config = dict(
    arch='vgg',
    model='image classifier',
    dataset='views of escape-time and Newton fractals',
    train_examples=145000,
    image_size=64,
    crop_scale_min=1,
    horizontal_flip=True,
    translate=0.06,
    color_jitter=0.1,
    targets=['kind', 'palette'],
    num_classes=[10, 7],
    norm='batchnorm',
    hidden_act='relu',
    depths=[4, 7, 7],
    kernel_size=3,
    stem='deep',
    widths=[64, 128, 256],
    downsampling='max',
    mixing='cutmix',
    loss='cross_entropy',
    init='small_normal',
    optimizer='muon',
    muon_scale='match_rms_adamw',
    learning_rate=0.0024,
    momentum=0.95,
    nesterov=True,
    orthogonalizer='newton_schulz_5',
    adamw_lr_other_params=0.0026,
    max_grad_norm=1.0,
    l1_shrink=0.03,
    max_steps=19400,
    batch_size=256,
    epochs=34.3,
    lr_schedule='step',
    warmup_steps=580,
    weight_decay=0.1,
    adamw_weight_decay_other_params=0,
)
Rows from block 12, named by matrix and row number. Each number is 50 + 10 x the weight over its row's rms, rounded and kept within 0 to 99. All counts start at 0. After the name is the row's rms in percent of the matrix's.
# conv: 3x3 conv (model.blocks.12.conv.weight, 256x256x3x3), inputs 88-98, a 3x3 kernel for each
conv.32 096:50 50 39 49 51 57 47 52 50 79 35 44 69 50 52 51 86 50 48 57 50 51 56 50 58 55 52 50 50 50 50 50 60 51 50 50 50 47 50 59 50 50 47 50 50 50 50 50 50 50 50 50 50 50 50 50 50 50 50 50 50 50 50 51 51 50 49 52 50 38 50 50 53 51 50 49 33 51 38 34 50 50 50 50 50 50 50 50 50 50 50 50 50 50 50 50 50 44 50
conv.33 081:54 47 49 50 50 48 46 50 50 75 17 37 19 47 51 33 56 49 49 65 63 50 50 51 53 50 51 59 57 49 69 77 64 49 60 68 72 55 50 50 21 51 50 47 50 50 46 50 50 50 50 50 46 50 50 50 50 50 50 50 50 50 50 50 50 50 49 50 49 50 50 49 45 12 37 50 30 41 14 22 46 50 50 50 50 50 50 50 50 50 49 50 50 50 50 48 50 50 50
conv.34 111:43 50 50 50 50 50 50 42 36 50 50 50 53 64 82 52 50 48 51 50 50 48 27 46 50 49 50 50 50 50 50 50 50 50 50 50 50 50 45 50 50 45 50 50 50 50 50 50 50 50 50 50 50 58 50 50 50 50 50 50 50 50 50 51 51 50 56 50 50 66 52 50 59 50 50 52 50 58 53 50 50 50 50 50 50 50 50 50 50 50 42 50 50 50 50 50 49 50 50
conv.35 078:50 50 50 50 50 47 50 55 50 15 51 51 47 63 51 49 49 51 51 36 75 50 49 60 67 60 56 51 50 50 50 47 35 50 50 50 63 71 49 58 64 51 50 50 55 51 52 51 48 50 50 58 50 50 50 50 50 50 50 50 50 50 50 29 21 39 50 50 50 51 49 49 59 50 50 63 53 50 51 57 50 50 50 50 50 50 50 50 50 50 50 50 50 50 50 50 50 50 50
conv.36 137:50 52 50 55 55 50 49 50 50 56 52 57 36 99 56 99 78 38 48 52 50 50 50 50 51 55 58 49 50 50 50 50 50 51 50 51 50 50 50 50 50 50 50 50 50 50 50 50 50 50 50 51 51 50 50 50 50 50 50 50 50 50 50 50 50 50 50 47 51 50 50 50 51 50 50 51 51 50 50 50 51 50 50 50 50 50 50 50 50 50 50 50 50 50 50 50 50 50 48
conv.37 086:50 50 50 49 51 52 50 52 51 49 56 50 52 11 60 44 50 55 48 50 49 50 51 50 50 50 50 50 50 50 50 50 50 50 50 50 50 50 50 50 50 50 50 50 50 50 50 50 50 50 50 50 50 51 50 50 50 50 50 50 50 50 50 50 50 51 50 50 51 50 50 49 50 50 42 50 50 50 50 50 50 50 50 50 50 50 50 50 50 50 41 48 31 50 48 38 50 50 52
conv.38 118:50 50 43 49 50 50 51 51 52 54 39 51 64 48 46 50 52 48 50 50 50 49 54 50 48 50 48 50 50 50 51 50 50 50 52 50 44 50 50 50 50 50 50 50 50 50 50 48 51 56 50 50 50 50 50 50 50 50 50 50 50 50 50 51 50 50 50 51 50 51 50 51 48 50 53 50 49 49 50 50 48 50 50 50 50 50 50 50 50 50 50 50 50 50 50 50 50 50 50
conv.39 119:54 50 50 49 50 50 50 50 46 75 50 35 43 43 42 40 39 43 50 47 48 50 45 50 60 45 50 50 50 50 50 50 50 50 50 50 50 50 50 50 50 50 50 50 51 50 50 50 50 50 50 54 50 50 50 50 50 50 50 50 50 50 50 40 50 50 46 50 50 52 50 48 50 50 50 50 50 50 46 50 48 50 51 45 93 89 51 94 64 50 85 73 19 96 56 11 50 50 61
conv.40 085:50 50 50 50 50 50 49 49 46 28 00 94 40 50 80 50 50 42 50 49 50 50 50 50 41 55 50 50 50 50 50 50 50 49 50 50 50 49 50 50 46 50 50 47 50 50 50 44 50 50 50 50 50 50 50 50 50 50 50 50 50 50 50 56 59 50 41 50 50 43 50 45 44 50 50 50 50 50 50 50 50 50 50 50 50 50 50 50 50 50 49 42 50 50 50 50 50 56 50
conv.41 103:50 50 50 37 50 50 46 50 46 48 49 66 17 27 48 55 54 60 50 50 52 50 50 50 39 49 51 50 50 50 50 50 50 50 50 50 50 50 50 50 50 50 50 50 50 50 50 50 50 50 50 50 50 50 50 50 50 50 50 50 50 50 50 51 49 50 50 49 50 50 50 50 50 50 51 50 52 67 50 50 51 50 50 50 50 50 50 50 46 47 59 99 69 50 54 63 50 50 50
conv.42 119:50 49 49 38 50 49 23 37 43 50 52 51 50 51 50 50 52 68 41 49 43 45 99 48 50 52 50 50 35 49 47 29 34 50 50 50 51 50 50 50 45 50 50 50 45 50 51 50 50 52 50 50 50 50 50 50 50 50 50 50 50 50 50 52 51 50 51 50 50 45 50 50 50 50 55 50 51 76 51 63 63 50 50 50 50 50 50 50 50 50 50 50 50 50 51 50 50 50 50
conv.43 094:39 50 51 31 40 51 50 47 51 91 41 34 50 49 47 47 49 63 54 84 53 50 53 64 52 61 53 40 29 39 50 47 50 43 40 50 50 50 50 50 50 50 50 50 50 50 50 49 50 50 50 50 50 50 50 50 50 50 50 50 50 50 50 37 50 50 50 50 50 50 48 50 50 49 27 61 49 19 50 50 17 50 50 50 50 50 50 50 50 50 50 50 50 50 50 50 50 50 50
conv.44 088:50 50 48 56 50 48 51 41 35 41 41 45 41 69 37 49 51 47 35 50 24 00 99 52 30 99 44 51 51 51 50 50 51 50 50 51 50 50 56 50 51 50 50 48 49 50 52 50 50 56 49 50 51 50 50 50 50 50 50 50 50 50 50 50 49 49 50 50 50 50 50 52 48 50 51 35 50 50 47 50 50 50 50 50 50 50 50 50 50 50 50 50 50 51 50 52 50 50 50
conv.45 109:50 57 50 55 57 47 50 51 48 57 50 50 50 53 56 50 70 70 51 47 53 50 50 53 50 49 62 50 50 50 50 50 50 49 50 48 50 50 50 50 50 51 49 50 51 50 50 55 50 50 52 50 50 50 50 50 50 50 50 50 50 50 50 49 50 50 50 50 50 50 50 50 50 40 51 50 65 99 42 30 99 50 50 50 50 50 51 50 50 50 50 50 51 50 52 50 50 50 50
conv.46 089:50 53 51 51 51 52 50 51 44 50 53 50 49 50 52 50 52 51 25 50 33 27 24 37 50 40 50 50 50 39 49 31 39 50 47 50 50 41 32 50 50 50 50 50 50 50 50 50 50 51 50 50 52 50 50 50 50 50 50 50 50 50 50 50 50 50 50 51 52 50 50 50 36 50 50 50 75 81 50 50 50 50 50 50 50 56 50 50 51 50 50 50 50 50 50 52 50 51 50
conv.47 098:50 50 50 50 50 50 50 50 50 49 55 46 55 04 85 50 55 79 50 50 50 49 53 50 47 31 49 50 50 50 50 50 50 52 51 50 50 52 50 50 50 50 50 50 50 50 50 50 44 49 50 50 50 50 50 50 50 50 50 50 50 50 50 51 51 50 51 50 50 40 49 49 65 50 50 49 34 50 44 41 51 50 50 50 50 50 50 50 50 50 50 50 50 50 50 50 50 50 50
conv.48 103:58 85 84 50 49 72 35 29 50 62 49 43 44 19 50 36 52 62 46 40 49 42 42 44 42 48 34 50 50 37 73 50 35 60 60 50 56 50 48 50 50 50 50 50 50 50 50 50 50 50 50 50 50 50 50 50 50 50 50 50 50 50 50 50 48 50 50 50 51 50 48 50 50 43 34 50 49 25 50 50 47 50 50 50 50 50 50 50 50 50 50 50 50 50 50 50 50 50 50
conv.49 115:50 49 50 54 47 47 50 38 48 61 47 50 61 54 60 51 50 82 47 50 50 50 50 50 50 50 50 45 43 31 50 50 52 48 50 50 50 50 50 45 50 50 50 40 44 50 50 50 50 50 50 52 50 50 50 50 50 50 50 50 50 50 50 50 50 50 50 50 50 50 50 50 22 45 50 50 31 42 50 50 50 50 50 50 50 50 50 50 50 50 50 50 50 48 50 50 50 50 50
conv.50 155:50 49 50 50 50 50 50 51 62 60 67 49 57 76 39 50 47 51 54 50 50 50 54 51 50 53 50 50 50 50 50 51 50 51 51 52 50 50 50 50 49 50 50 50 50 50 50 48 50 50 49 50 50 50 50 50 50 50 50 50 50 50 50 51 51 51 51 51 51 58 75 78 51 50 52 51 50 52 50 50 50 50 50 50 50 50 50 50 50 50 50 50 50 51 50 55 50 51 53
conv.51 081:77 50 54 55 41 44 51 50 50 15 45 48 17 16 25 44 51 52 50 41 55 56 49 50 50 50 51 50 47 49 60 50 52 56 55 67 76 66 49 51 51 50 50 49 51 50 51 50 50 50 51 51 59 70 50 50 50 50 50 50 50 50 50 49 50 51 50 50 50 51 50 50 50 50 68 62 52 50 50 51 50 50 50 50 50 50 50 50 50 50 53 50 49 53 49 50 51 50 50
conv.52 125:99 99 52 84 99 50 39 47 50 50 44 50 50 48 50 27 44 42 50 41 40 63 51 51 55 49 50 18 27 50 27 41 42 48 49 36 50 50 50 49 71 50 65 50 50 50 50 50 50 50 50 50 50 50 50 50 50 50 50 50 50 50 50 51 50 50 53 51 51 50 50 50 50 50 50 51 50 35 51 50 50 50 50 50 50 50 50 50 50 50 50 50 50 52 51 51 50 50 50
conv.54 119:50 50 50 52 49 50 37 50 53 50 49 50 43 33 50 33 50 51 51 51 52 35 48 41 42 50 50 50 83 86 42 53 99 49 28 54 47 99 99 51 50 51 46 50 50 50 50 50 50 50 50 50 50 50 50 50 50 50 50 50 50 50 50 48 50 49 50 51 50 50 51 50 50 50 47 50 50 50 50 50 50 50 50 50 50 50 50 50 50 50 50 50 50 50 50 50 50 50 50
conv.55 080:54 50 50 50 49 48 54 49 49 52 29 35 58 51 50 50 54 54 50 48 49 50 51 49 50 50 50 50 50 50 50 50 50 50 50 50 48 50 50 50 50 50 45 29 36 50 50 50 50 50 50 53 52 50 50 50 50 50 50 50 50 50 50 50 51 49 49 52 50 49 51 50 37 54 52 14 53 52 45 50 50 50 50 50 50 50 50 50 50 50 51 50 50 50 50 50 50 50 49
conv.56 090:03 50 74 51 51 78 48 49 50 54 51 49 33 30 50 48 46 59 51 62 62 50 50 50 50 52 50 82 48 47 46 49 46 40 43 40 95 99 82 63 50 48 50 50 49 50 50 50 50 50 50 50 51 51 50 50 50 50 50 50 50 50 50 50 50 41 50 50 48 50 50 50 61 47 29 50 53 47 50 55 53 50 50 50 50 50 50 50 50 50 50 50 50 52 52 51 50 50 50
conv.57 117:50 50 50 50 50 50 47 50 50 43 37 40 45 51 53 87 51 36 50 50 50 50 50 50 52 50 50 50 49 49 50 50 50 50 50 51 50 50 50 50 50 50 50 50 50 50 50 50 49 50 50 48 50 50 50 50 50 50 50 50 50 50 50 50 56 50 60 57 52 50 50 52 50 50 50 50 50 50 50 50 50 50 50 50 50 47 50 50 50 50 50 50 50 50 51 50 44 50 50
conv.58 107:50 65 61 50 50 50 50 50 50 50 38 38 51 50 51 49 51 72 50 50 50 50 47 50 50 50 55 50 50 24 50 44 44 50 43 50 50 50 53 50 50 59 50 50 62 49 50 50 50 50 50 53 50 50 50 50 50 50 50 50 50 50 50 49 50 49 50 50 50 43 50 50 50 47 28 51 50 48 50 48 17 50 50 50 50 50 50 50 46 46 50 50 50 50 50 50 50 50 50
conv.59 128:50 50 49 46 50 67 50 49 77 70 53 14 46 51 49 50 56 52 48 43 50 51 52 50 48 49 49 47 49 50 42 63 65 54 44 47 99 86 40 80 99 50 43 36 50 50 50 50 50 50 56 50 49 50 50 50 50 50 50 50 50 50 50 50 52 50 50 50 42 50 50 50 79 31 50 52 23 56 47 49 46 50 50 50 51 50 50 50 50 50 49 50 49 49 47 50 50 50 51
conv.60 091:50 46 47 50 51 50 51 51 43 77 40 50 46 50 53 42 50 56 50 50 51 52 50 39 70 99 61 50 51 53 50 50 50 50 50 50 49 55 56 44 99 71 49 55 50 50 50 50 50 50 50 50 50 50 50 50 50 50 50 50 50 50 50 50 50 48 50 50 50 50 50 50 50 50 50 51 61 49 50 49 43 50 50 50 50 50 50 50 50 50 50 50 50 50 50 50 50 55 51
conv.61 127:50 50 50 50 51 51 50 51 50 79 87 43 49 43 44 05 00 51 45 50 47 52 52 50 58 55 47 50 50 50 50 50 44 50 51 41 50 49 54 50 50 50 50 51 51 48 54 50 36 50 50 50 50 50 50 50 50 50 50 50 50 50 50 51 50 50 50 50 50 64 50 50 41 50 47 49 51 60 48 50 50 50 50 50 50 50 50 50 50 50 50 50 50 52 50 52 50 50 65
conv.62 101:53 49 50 50 50 50 39 51 52 69 31 50 52 52 49 51 58 30 48 50 50 49 60 50 49 50 48 50 50 50 46 50 50 45 49 47 57 51 50 32 50 50 38 50 50 53 50 50 50 45 50 50 47 50 50 50 50 50 50 50 50 50 50 50 43 48 49 50 50 55 50 50 50 50 67 34 50 97 49 44 59 50 50 50 50 50 50 50 50 50 50 50 50 50 50 50 49 49 50
conv.63 082:50 58 57 50 51 53 75 51 55 22 50 50 28 50 50 50 70 63 62 46 50 79 66 75 56 50 60 50 42 61 56 51 50 79 55 49 50 52 37 88 50 31 78 64 50 50 50 50 50 49 50 50 50 50 50 50 50 50 50 50 50 50 50 47 45 45 48 47 49 49 50 50 50 31 27 50 50 48 50 49 49 50 50 50 50 50 50 50 50 50 50 50 51 50 50 50 52 51 51
conv.64 092:49 49 49 40 45 43 49 41 35 49 99 47 53 96 50 44 17 55 50 51 54 38 70 95 53 62 50 62 41 45 52 29 35 50 49 37 50 47 50 48 50 48 50 50 50 50 49 50 48 50 50 50 50 50 50 50 50 50 50 50 50 50 50 50 42 48 55 50 50 49 50 50 51 52 53 50 53 54 50 50 50 50 50 50 50 50 50 50 50 50 51 50 50 50 50 50 50 50 50
conv.65 092:21 07 48 19 29 48 56 52 43 53 46 51 41 48 50 41 50 62 43 50 46 47 71 54 50 47 49 48 52 60 49 52 30 48 50 50 50 54 50 50 50 50 44 47 49 50 50 50 50 50 50 45 50 50 50 50 50 50 50 50 50 50 50 50 50 50 50 52 52 47 50 50 49 49 52 50 50 46 50 50 50 50 50 50 50 50 50 50 50 50 50 50 50 46 47 49 50 50 50
conv.67 047:80 50 49 50 50 44 40 50 50 50 50 50 50 50 50 13 50 99 50 50 50 50 50 50 50 50 50 50 55 96 50 53 99 50 50 50 50 50 50 39 50 44 50 43 50 50 50 50 50 50 50 50 50 50 50 50 50 50 50 50 50 50 50 50 50 50 50 50 50 50 50 50 50 50 47 99 50 50 50 50 17 50 50 50 50 50 50 50 50 50 50 50 50 50 50 50 50 50 50
conv.68 085:49 48 44 47 50 54 50 50 50 53 57 34 36 37 50 33 57 60 41 23 50 40 37 50 43 50 50 49 50 50 56 50 48 59 65 74 50 60 50 50 49 51 50 51 51 49 49 50 50 50 50 50 50 50 50 50 50 50 50 50 50 50 50 50 49 49 50 50 49 47 46 46 51 50 44 92 99 50 82 60 50 50 50 50 50 51 50 50 50 50 50 49 48 50 50 50 50 50 50
conv.69 107:49 50 65 50 50 61 03 20 53 29 47 50 45 28 44 50 53 51 50 51 50 50 50 51 50 50 50 47 50 31 37 50 50 39 51 49 50 50 50 51 50 50 50 50 43 50 50 51 50 50 50 51 53 50 50 50 50 50 50 50 50 50 50 47 50 50 18 50 50 39 50 50 50 46 47 51 50 39 50 50 48 50 50 50 50 50 50 50 50 50 63 81 94 50 50 52 50 50 51
conv.70 097:50 50 50 49 25 53 41 43 51 39 54 92 14 50 62 50 44 42 50 50 53 50 49 53 50 50 57 50 50 50 50 50 50 50 50 50 50 50 50 49 49 50 50 50 50 50 50 47 50 50 50 50 50 50 50 50 50 50 50 50 50 50 50 50 50 50 50 50 50 52 50 52 51 50 50 50 50 53 50 50 54 50 50 50 50 50 50 50 50 53 46 35 50 43 49 49 35 31 48
conv.71 130:15 10 42 99 51 29 99 97 30 48 39 48 49 49 57 50 48 50 46 50 50 44 51 51 50 51 50 51 54 68 39 50 99 41 50 71 50 50 50 50 50 38 50 50 50 50 50 50 50 50 50 50 50 50 50 50 50 50 50 50 50 50 50 50 50 50 50 50 50 46 50 50 46 50 39 49 47 50 50 33 50 50 50 50 50 50 50 50 50 50 50 50 50 49 50 50 61 61 51
conv.72 074:50 50 50 50 50 51 48 50 51 40 50 48 66 50 50 51 43 38 39 00 51 50 20 52 92 51 50 50 50 48 50 23 47 43 51 52 49 50 50 50 50 50 50 50 50 50 51 50 49 50 50 50 49 50 50 50 50 50 50 50 50 50 50 50 50 50 50 50 50 50 49 50 50 50 50 50 50 46 50 50 50 50 50 50 50 50 50 50 50 50 49 50 50 50 50 50 50 50 51
conv.73 111:50 50 51 50 50 50 59 50 46 62 48 50 56 49 51 51 55 63 50 44 50 50 53 51 50 50 50 50 50 50 50 50 50 50 50 50 50 50 50 50 50 50 50 50 50 50 50 50 50 50 50 50 50 50 50 50 50 50 50 50 50 50 50 50 50 50 50 47 50 50 50 41 49 52 41 48 48 50 50 53 50 50 50 50 50 50 50 53 50 50 50 46 40 50 50 50 53 50 51
conv.74 108:52 49 48 54 46 41 52 54 90 51 31 46 27 50 45 50 55 51 45 44 56 46 41 51 50 49 29 50 50 54 55 64 81 79 78 70 31 17 53 50 51 75 50 58 49 50 50 50 50 50 50 49 50 51 50 50 50 50 50 50 50 50 50 50 49 49 50 50 49 50 50 50 50 49 50 60 45 46 51 49 61 50 50 50 48 50 50 50 50 50 51 50 48 50 51 42 52 50 46
conv.75 108:49 46 48 49 49 50 47 41 51 50 41 58 50 50 34 50 40 56 50 50 50 50 54 50 42 51 57 50 50 50 50 50 53 50 50 52 54 64 67 67 87 71 69 64 50 50 50 51 50 50 52 50 51 54 50 50 50 50 50 50 50 50 50 54 50 51 52 49 47 59 44 39 60 52 50 59 58 50 54 66 45 50 50 50 50 51 51 50 50 50 50 50 50 51 50 50 53 50 50
conv.76 081:50 50 50 50 50 59 51 47 50 57 71 49 51 29 48 57 40 50 50 50 61 50 52 73 50 50 50 50 50 50 50 50 50 50 50 50 51 50 50 50 54 50 50 50 50 50 46 50 50 50 50 50 50 50 50 50 50 50 50 50 50 50 50 50 50 50 50 49 50 50 50 50 50 50 58 44 31 50 45 50 51 50 50 50 51 50 53 50 50 50 50 50 50 48 50 50 50 50 50
conv.77 093:48 50 72 50 65 64 53 64 69 56 40 43 24 48 63 25 62 56 45 61 49 51 52 49 50 50 50 63 68 50 50 50 50 64 50 50 58 49 50 58 50 51 52 57 54 50 50 50 50 50 50 50 50 46 50 50 50 50 50 50 50 50 50 49 56 50 49 49 50 50 49 50 56 59 57 50 50 48 50 50 50 50 50 50 50 50 49 50 50 50 50 50 50 50 51 50 52 50 50
conv.78 102:49 49 48 50 50 48 50 50 49 50 52 51 36 52 75 50 50 49 52 50 51 51 50 50 50 50 50 50 50 51 55 50 50 50 50 50 50 50 50 50 50 50 50 50 50 50 51 50 50 57 61 54 67 60 50 50 50 50 50 50 50 50 50 47 50 50 49 50 50 48 47 50 50 50 50 50 48 47 50 50 50 48 46 49 50 48 50 50 50 50 56 62 50 49 53 50 53 66 50
conv.79 089:50 50 50 50 49 50 53 49 50 28 51 54 45 46 00 37 42 25 43 49 51 40 48 50 49 50 50 72 50 48 70 50 48 54 50 48 50 52 55 50 50 50 48 54 50 50 49 53 50 50 50 50 50 50 50 50 50 50 50 50 50 50 50 52 51 50 50 52 50 50 55 50 33 50 60 50 50 52 56 49 53 50 50 50 50 50 50 50 50 50 50 37 49 52 50 52 50 49 49
conv.80 097:63 49 48 62 56 56 61 51 50 50 21 33 67 50 48 55 65 51 50 38 54 50 42 51 50 51 52 50 48 53 52 50 51 50 50 50 50 50 50 50 50 50 50 50 52 50 50 50 50 50 50 53 50 50 50 50 50 50 50 50 50 50 50 48 50 50 50 50 50 50 50 50 50 48 43 51 49 32 51 49 49 50 50 50 50 50 50 50 50 50 42 50 50 50 50 49 50 50 50
conv.81 092:47 50 50 50 50 50 51 50 31 35 50 58 99 48 51 35 50 48 46 50 60 39 36 60 40 49 40 49 50 50 50 50 50 50 50 50 54 53 50 50 50 50 50 50 50 49 54 51 99 50 50 50 51 50 50 50 50 50 50 50 50 50 50 47 51 50 50 50 50 38 51 52 50 49 52 50 50 50 48 50 50 50 50 50 50 51 50 50 53 50 50 50 51 49 50 51 50 50 40
conv.82 120:50 41 50 51 48 50 50 43 46 53 50 57 49 50 64 46 48 42 25 50 50 50 50 48 52 52 53 51 52 51 50 51 51 50 50 50 49 46 50 50 48 50 50 50 50 50 49 50 50 50 50 53 50 49 50 50 50 50 50 50 50 50 50 50 61 50 48 99 50 11 38 10 50 50 49 50 50 49 50 50 50 50 50 50 50 50 50 50 50 50 50 50 51 51 51 50 50 50 50
conv.83 083:46 49 40 52 50 50 51 50 50 37 49 51 49 60 99 49 51 91 50 50 52 49 50 50 50 42 50 50 50 50 46 50 50 50 50 50 50 50 50 50 50 50 50 50 50 50 50 51 50 50 50 50 50 49 50 50 50 50 50 50 50 50 50 53 52 50 50 50 49 50 49 49 50 46 50 50 50 50 45 57 51 50 52 50 49 51 50 49 50 50 99 99 51 51 50 50 40 41 48
conv.84 091:27 00 12 37 08 06 50 09 09 51 49 45 47 33 50 54 48 54 50 51 50 48 45 48 50 51 50 39 04 00 55 49 00 50 50 35 50 50 49 52 50 48 83 58 60 50 50 50 50 50 50 50 50 50 50 50 50 50 50 50 50 50 50 55 50 50 50 50 50 50 50 50 50 49 48 45 43 36 50 49 23 50 50 50 50 50 50 50 50 50 50 50 50 50 50 50 49 50 50
conv.85 106:40 33 50 50 50 49 49 50 50 63 51 78 48 50 50 51 50 50 42 51 50 50 72 50 52 50 48 50 45 50 50 50 51 50 50 50 49 48 50 50 50 50 50 50 50 62 51 50 57 50 50 50 50 50 50 50 50 50 50 50 50 50 50 50 50 50 50 49 50 50 48 50 50 50 50 69 52 51 51 53 50 50 50 50 50 50 50 50 50 50 50 50 50 50 50 49 50 50 50
conv.86 100:69 50 50 53 50 50 51 50 50 64 43 38 50 50 50 45 53 97 48 50 50 51 51 50 65 52 50 56 50 50 57 54 62 50 49 51 50 51 66 41 42 99 50 37 50 50 50 50 50 50 50 44 50 50 50 50 50 50 50 50 50 50 50 50 50 48 50 50 49 50 50 49 52 73 63 71 99 99 42 67 73 50 50 50 50 50 50 50 50 50 50 50 50 50 50 50 50 50 50
conv.87 111:35 50 43 52 74 61 51 50 49 50 42 49 45 28 49 38 20 50 55 51 52 70 44 47 50 35 40 49 50 48 39 39 36 50 43 36 50 50 50 50 31 50 50 49 51 50 50 50 50 50 50 50 50 51 50 50 50 50 50 50 50 50 50 50 50 50 48 50 50 46 47 45 50 61 56 78 53 50 99 51 54 50 50 50 50 50 50 50 50 50 50 46 44 50 50 42 50 50 41
conv.88 075:51 51 52 56 51 52 50 50 50 50 51 53 49 41 50 49 50 50 50 50 50 58 45 50 59 49 48 49 50 50 50 51 50 52 50 52 00 18 48 09 28 33 50 45 50 50 50 50 50 50 51 50 50 50 50 50 50 50 50 50 50 50 50 50 47 51 50 38 50 50 50 50 45 50 47 40 42 50 48 54 51 50 50 50 50 50 50 50 50 50 50 49 50 50 50 50 52 56 50
conv.89 091:50 50 52 50 52 52 50 68 62 80 46 32 89 99 37 52 39 48 57 57 50 00 50 50 49 35 50 50 43 50 50 50 50 48 50 53 47 49 50 50 50 50 50 57 52 50 51 50 50 51 50 50 47 50 50 50 50 50 50 50 50 50 50 50 50 50 50 50 50 50 50 49 50 50 50 57 51 44 79 54 52 50 50 50 50 50 50 50 50 50 50 50 50 50 50 50 50 50 50
conv.90 089:49 53 59 49 50 56 50 50 71 31 49 56 48 50 57 50 52 43 50 62 63 50 51 73 45 46 50 53 54 50 52 52 50 60 55 50 44 35 47 47 50 50 25 47 51 50 49 49 50 50 50 50 50 50 50 50 50 50 50 50 50 50 50 50 49 48 49 49 49 50 50 50 50 52 53 34 46 50 41 22 50 50 50 50 50 50 50 50 50 50 50 50 50 48 50 50 50 50 50
conv.91 060:50 50 50 50 50 50 49 50 50 72 62 50 54 50 75 58 99 67 50 22 50 41 52 52 50 50 50 50 50 50 50 50 50 50 50 50 50 50 50 50 50 50 45 50 51 55 51 50 50 56 50 49 50 50 50 50 50 50 50 50 50 50 50 49 48 49 50 50 50 50 49 50 50 48 48 50 43 41 50 50 34 50 50 50 50 51 50 50 50 51 50 50 50 49 49 50 50 50 51
conv.92 097:53 51 50 49 43 52 50 50 50 69 47 36 47 48 43 30 33 14 49 48 46 49 50 51 50 50 48 50 52 56 50 50 50 50 47 31 50 50 50 50 50 45 50 50 50 50 50 50 50 50 50 50 50 50 50 50 50 50 50 50 50 50 50 52 51 43 55 49 50 51 50 49 50 49 50 50 51 50 19 43 50 50 50 50 50 50 50 50 50 49 50 50 50 51 50 50 51 51 50
conv.93 098:69 48 50 49 50 49 51 49 48 61 40 88 50 67 49 50 22 47 43 47 48 49 50 67 78 58 53 70 51 50 53 57 50 50 50 50 50 50 50 45 50 50 50 50 50 51 50 50 50 50 50 50 50 49 50 50 50 50 50 50 50 50 50 50 50 50 53 51 48 53 51 51 50 50 49 50 44 45 51 50 44 50 50 50 50 50 50 50 50 50 50 50 50 53 50 50 50 49 50
conv.94 136:48 49 57 50 50 40 59 73 83 23 28 50 51 99 31 52 54 51 54 50 50 50 45 50 50 67 71 51 50 52 50 50 49 49 50 51 55 50 50 50 50 53 50 50 46 50 46 50 50 69 50 50 51 50 50 50 50 50 50 50 50 50 50 35 50 50 45 50 50 49 49 45 54 52 36 52 50 39 43 34 47 50 50 50 50 50 50 50 50 50 50 50 49 50 51 48 63 60 49
conv.95 128:49 26 50 48 47 18 84 81 45 48 50 41 49 49 48 49 49 40 50 56 50 50 53 52 50 50 47 54 50 49 50 50 50 47 50 49 50 50 48 50 50 50 50 50 54 50 50 50 50 50 50 49 49 50 50 50 50 50 50 50 50 50 50 50 50 50 50 50 50 50 50 51 50 26 40 43 43 50 50 36 47 50 50 50 50 50 50 50 50 50 50 52 50 50 50 40 50 50 49
conv.96 090:51 51 50 50 50 50 49 50 50 51 51 59 50 50 51 74 50 51 21 45 50 50 50 50 62 50 50 50 50 50 50 50 50 50 50 50 49 50 50 50 50 50 50 50 50 50 45 50 51 49 50 50 46 49 50 50 50 50 50 50 50 50 50 50 42 51 51 50 50 55 50 50 67 60 66 57 51 55 51 50 50 51 73 53 50 62 50 50 50 50 50 49 50 49 48 50 50 50 50
conv.97 109:45 44 49 34 33 35 48 46 43 50 48 58 38 38 50 30 49 54 51 50 52 50 50 51 50 50 50 49 49 58 50 50 50 49 50 50 50 50 51 50 50 50 50 50 49 50 50 50 50 50 50 50 50 50 50 50 50 50 50 50 50 50 50 45 48 49 49 49 50 49 48 50 49 49 48 50 50 50 50 50 51 50 50 50 50 50 50 50 50 50 50 50 51 53 50 50 50 49 50
conv.98 118:50 43 50 49 46 50 50 48 49 12 00 41 36 13 50 99 99 99 50 47 50 50 34 53 49 46 47 56 51 50 50 52 51 50 51 51 50 50 50 50 48 50 50 47 50 50 50 50 50 50 82 47 49 62 50 50 50 50 50 50 50 50 50 50 50 50 50 50 51 51 50 50 49 41 50 48 41 41 50 51 50 51 50 50 49 50 50 49 50 50 50 50 46 50 50 50 50 50 50
conv.99 109:50 43 50 49 45 50 50 50 49 56 75 49 45 53 48 50 50 24 50 44 27 50 48 30 50 50 49 50 50 50 50 50 50 49 50 50 50 50 51 50 50 50 50 50 50 50 50 50 50 50 50 50 49 50 50 50 50 50 50 50 50 50 50 50 51 50 50 51 50 50 50 50 50 52 50 50 50 50 50 52 50 50 50 50 50 50 50 50 50 50 50 42 50 50 41 50 49 29 50
conv.100 087:48 51 54 50 50 48 51 49 46 50 56 50 33 50 51 05 76 84 51 52 46 40 50 51 50 51 61 50 51 51 49 50 49 50 50 46 49 49 50 50 50 50 50 50 50 99 60 50 51 50 50 52 56 48 50 50 50 50 50 50 50 50 50 50 49 50 50 50 51 99 79 51 49 49 50 50 50 63 52 55 61 50 49 50 50 50 51 50 50 50 50 50 54 48 50 50 48 50 50
conv.101 096:40 53 52 50 50 56 50 50 50 52 58 37 55 50 58 55 73 48 50 42 49 39 39 50 50 51 50 44 50 50 50 50 50 50 50 50 50 50 50 50 50 50 50 50 50 52 50 50 50 48 50 50 49 50 50 50 50 50 50 50 50 50 50 49 48 49 48 49 49 49 50 50 50 50 33 50 49 50 50 49 49 50 50 50 50 50 50 50 50 50 50 50 50 50 51 51 50 50 50